From a checkpoint of a small audio frame classifier.
Model: 5.33M parameters, waveform 16khz input, arch crnn, norm batchnorm, activation gelu, depths [1, 2, 1], widths [192, 288, 432], rnn gru.
Training: muon at rate 0.0049, 1300 steps, held-out accuracy 98%.
Data: trained on songs of 200 made-up bird species, synthesised, often over outdoor noise, 2.1 epochs.
Rows from block 2 of a small audio frame classifier, named by matrix and row number. Each number is 128 + 24 x the weight over its row's rms, rounded and kept within 0 to 255. All counts start at 0. After the name is the row's rms in percent of the matrix's.
After each channel's rows are labels from the 100 clips, of 14976, where the channel reaches its highest value: "lies over" is the class under the peak. Only what is clearly more common there than usual is listed. The data: songs of 200 made-up bird species, synthesised, often over outdoor noise. In brackets: how many of the 100, against the usual share in percent.
# conv: width-3 conv (model.blocks.2.conv.weight, 288x288x3, each kernel summed), inputs 144-287

conv.68 094 [150 162 107 108 165  90 101  94 123 112 124  87  95 102 146  71 146 126 109 150 145 124 129 115 138 147 146 124 121 149 159  81 145 121 134 104 146 108 102 146 120 119 152 142 145 166  98 110 117 100 115 116 159 130 133 145 105  95  72 162 113 102 106 152 169  88  88  89 128  93 116 141 115 129 145 124 115 137 136 133 114  70 111  97 140 132 119 126 104  93 129 124 119 124  76 125 150 115  71  98 148  99 120 135 114 119 132 113 166 179 149 148 119 134 136 113 137 123 127 152 140 129 149  88 110  95  76 108 125 107 120 105 113  92 130  99 100 124 128 102 128 118 123  78]
lies over: no call (90 vs 58.8)

conv.226 095 [165 144 109  64  86 150  86 119 112 141 161 137  84  97 134 104 135  69 138  50 133 105 114 141 117 120 145 150 112 134 127  91 163 104 129  94  90 151 113 138 131 144 138 121 153 115  97 141 127 117 160 147 156 124 110 129 117  92  92 138 142 138  68 133 121 112 144 174 134 117 123 130 102 135 174  95 143 143 157 123 122 119 149 124  80 119 123 105 171 157 155 110 146 138  92  90 110 107 129  76 128 113 148 141 136 102 118 129 116 136 163 136 130 134 107  86 107 124 106 123 119 144 112 112  95 121 168 153 168  89 118 122 115 111 132 121 119 113 112 109 107 131 107 140]
lies over: no call (90 vs 58.8)

conv.203 114 [115 109 122 118 104 127 106 148 122 130 144 120  97  76 141 104 103  96 157 111 107 132 109 112 143 118 145 135 143 153 163 107 163 135 128 122  90  80 164  84 129 127 134 159 120 110 166 125 135 106 126 147 157 141 142 109 140 147 149 129 101 143 137 149  95 127 153  73 102 115 151 143 125  97 159 120 142 107  90 130  92 147 159 101 147  72 130 137 134 113 142 125  75 105  90  82 132 134 112 130 132 131 116 152 141 103 147 130  82 155 134 148 117 112 120 105 120 159 154 126 102 153 150 111 164 114  97 111 155 128 102 175 125 115 116  64 133 116 170 107 146 112  83 101]
lies over: downsweep (26 vs 6.2)

conv.94 095 [150 130 151 163  78  97 110  93  92 120 130 136  99 165 101 169 194 110 117 129 161 117 135  98 139 163 169 127  90 161  95 104 118 117 121 102 165  87  92 117 115  92 136 119 130 117  87 112 117 109 122 156  94  91 124  89 136 105 123  78 137 122 134 122 122 122 114 128 143  99  98 172 115 157 124 124 134 144  93 135  97 101 115 111 127 134 103 145  74 113 164 150  94 161 133  97 132 127 174 120 133 150 167  94 136 125 117 129 101  97 140 148 104 118 129 117  95 161 101 135 100 114 101 105 110 141  97 124  95 171 114 150 138 190 120 128 101 109 122  70  89 116 126 126]
lies over: arch (26 vs 4.6)

conv.155 098 [ 99 166 121 141 152 110 134 128 104  87  87 172 114 150 140 141 123 152 119 121 127 121 147  90 132 140 103 138 130 109 146 122 143 135 131 149 103 150 110 104 113 115 134 124 156 122 123 124 115 119 110 132 116  94 131 147 116  94  94 136 194 128 110  86 156 149 122 119 108 140 105  64 145 110 124 139 145 102 134 125 160  92 140 132 111  84 119 172 123 120 116 132 128 143 137 159 133 154 119 122 133 162 118 106 131 144  86 147 173 112 141 125 120 130 142 117 109 145  92  86 128 113 119 141 128 123 113 130  99 123 134 102  89 136 108 139 169 135 113 135 140  67  70 162]
lies over: no call (90 vs 58.8)

conv.86 095 [123 124 112 131 160 124 123  84 134 107 143 133 132 161 116 147 118 108 119 105 112 131 170 114 124 104  99 127 129 139  87 132 120 147  92 149 146 130 140 134 130 137 141 156 136 164 110 158 150 138 124  64  91 132 126 156 126 134 168 135 133 104  84 134 132 155 108 141  69 153 106 134 135  62  81 103 136 104  89 102 112 125 147 121 127 116 144  96 107 161  89  91 118 140 114 127 141 132 147  86 144 116 175  99 145 141 138 137 130 130 119 134 100 125 166 108 122 134 132 115 148 127  64 143 120 148 132  82 141 171  70 123  91 151 147 152 124 110 150 168 122 132 156 160]
lies over: downsweep (38 vs 6.2)

conv.25 102 [ 77 135 111 119 135 146  92 122  86 162 137 142 136 151 117 132  81 158 187 144 130 124 110  90 136 116 101 108 136 136 115 136 117 152 115 104 141 156 130 103 108 147 143 103 119 162 105  92 120  97 172 113 124 135 115 137 139 158 150 105 156 155 150 101 130 109 148 126 139 137 110 142 119 116 126  65  66 135  98  95 128 101  99 171 147  78 169 141 123 110 116 116 105 144 135 165 142 132 144 166 159 110 116  86 141 166 140 139 103 149 155 100  85 111 109 160 124 107 121 142  84 109 134 149 102 160 144 132  93 158 132  92 127 162 136 141 160 157 114 131 156 107 129 137]
lies over: arch (29 vs 4.6)

conv.14 094 [ 94 116 125  95 145 134 169 130 137 144 143 163 137  80  98 103 138 133 136  92 151 131 107 110 148 154 140 146 123 173  92 138 121 148  89 100 111 100  79 138 121 150 111 141 108 156 132 163 167 122 145 115  99 170 114 105 119 101 166 121 101 141  72 106 127  99 143 146 110 118 115 184  93  94  87 121 110 159  85 121 124 161 118 123 125 127 121 149 166 133 124 180 112 123 139 145 115 128 122 136 102 141 120 123  88 118 106 126 122 147 105 103 118 138 118 116  94 153 100 117 102 107 128 137 137 123 121 159 130 122 110  73 113 134 138 149 142 128 117 142  76 179 114 157]
lies over: downsweep (37 vs 6.2)

conv.82 093 [104 140 119 155 105 139 101 127 143 162 103 127 118 120 160 105 171 152 140 146  68 122 123 133 135  99  63 148  77 135 115 159  87 123 149 123 145 108 120 148 117 111 155 113 102 106 105 153 118  98 131 167 102 180 126 120 122 114 118 157 133 101 151 137 111  94 154 137  72 125 124 163 176 105 102 121 104 118  99 145 168 136 129 134 149 159 116  75  98 102 124 112 122 114 102 136 141 112 116 134 129 120 128 134 158 127 120 137 132 110 166 160 117 118 109 103 121 123 131 123 126 193 137 166 112 168 144 147 106 139 124 112 181 116 139 135  92 168 128 117 115 161 141 122]
lies over: arch (34 vs 4.6)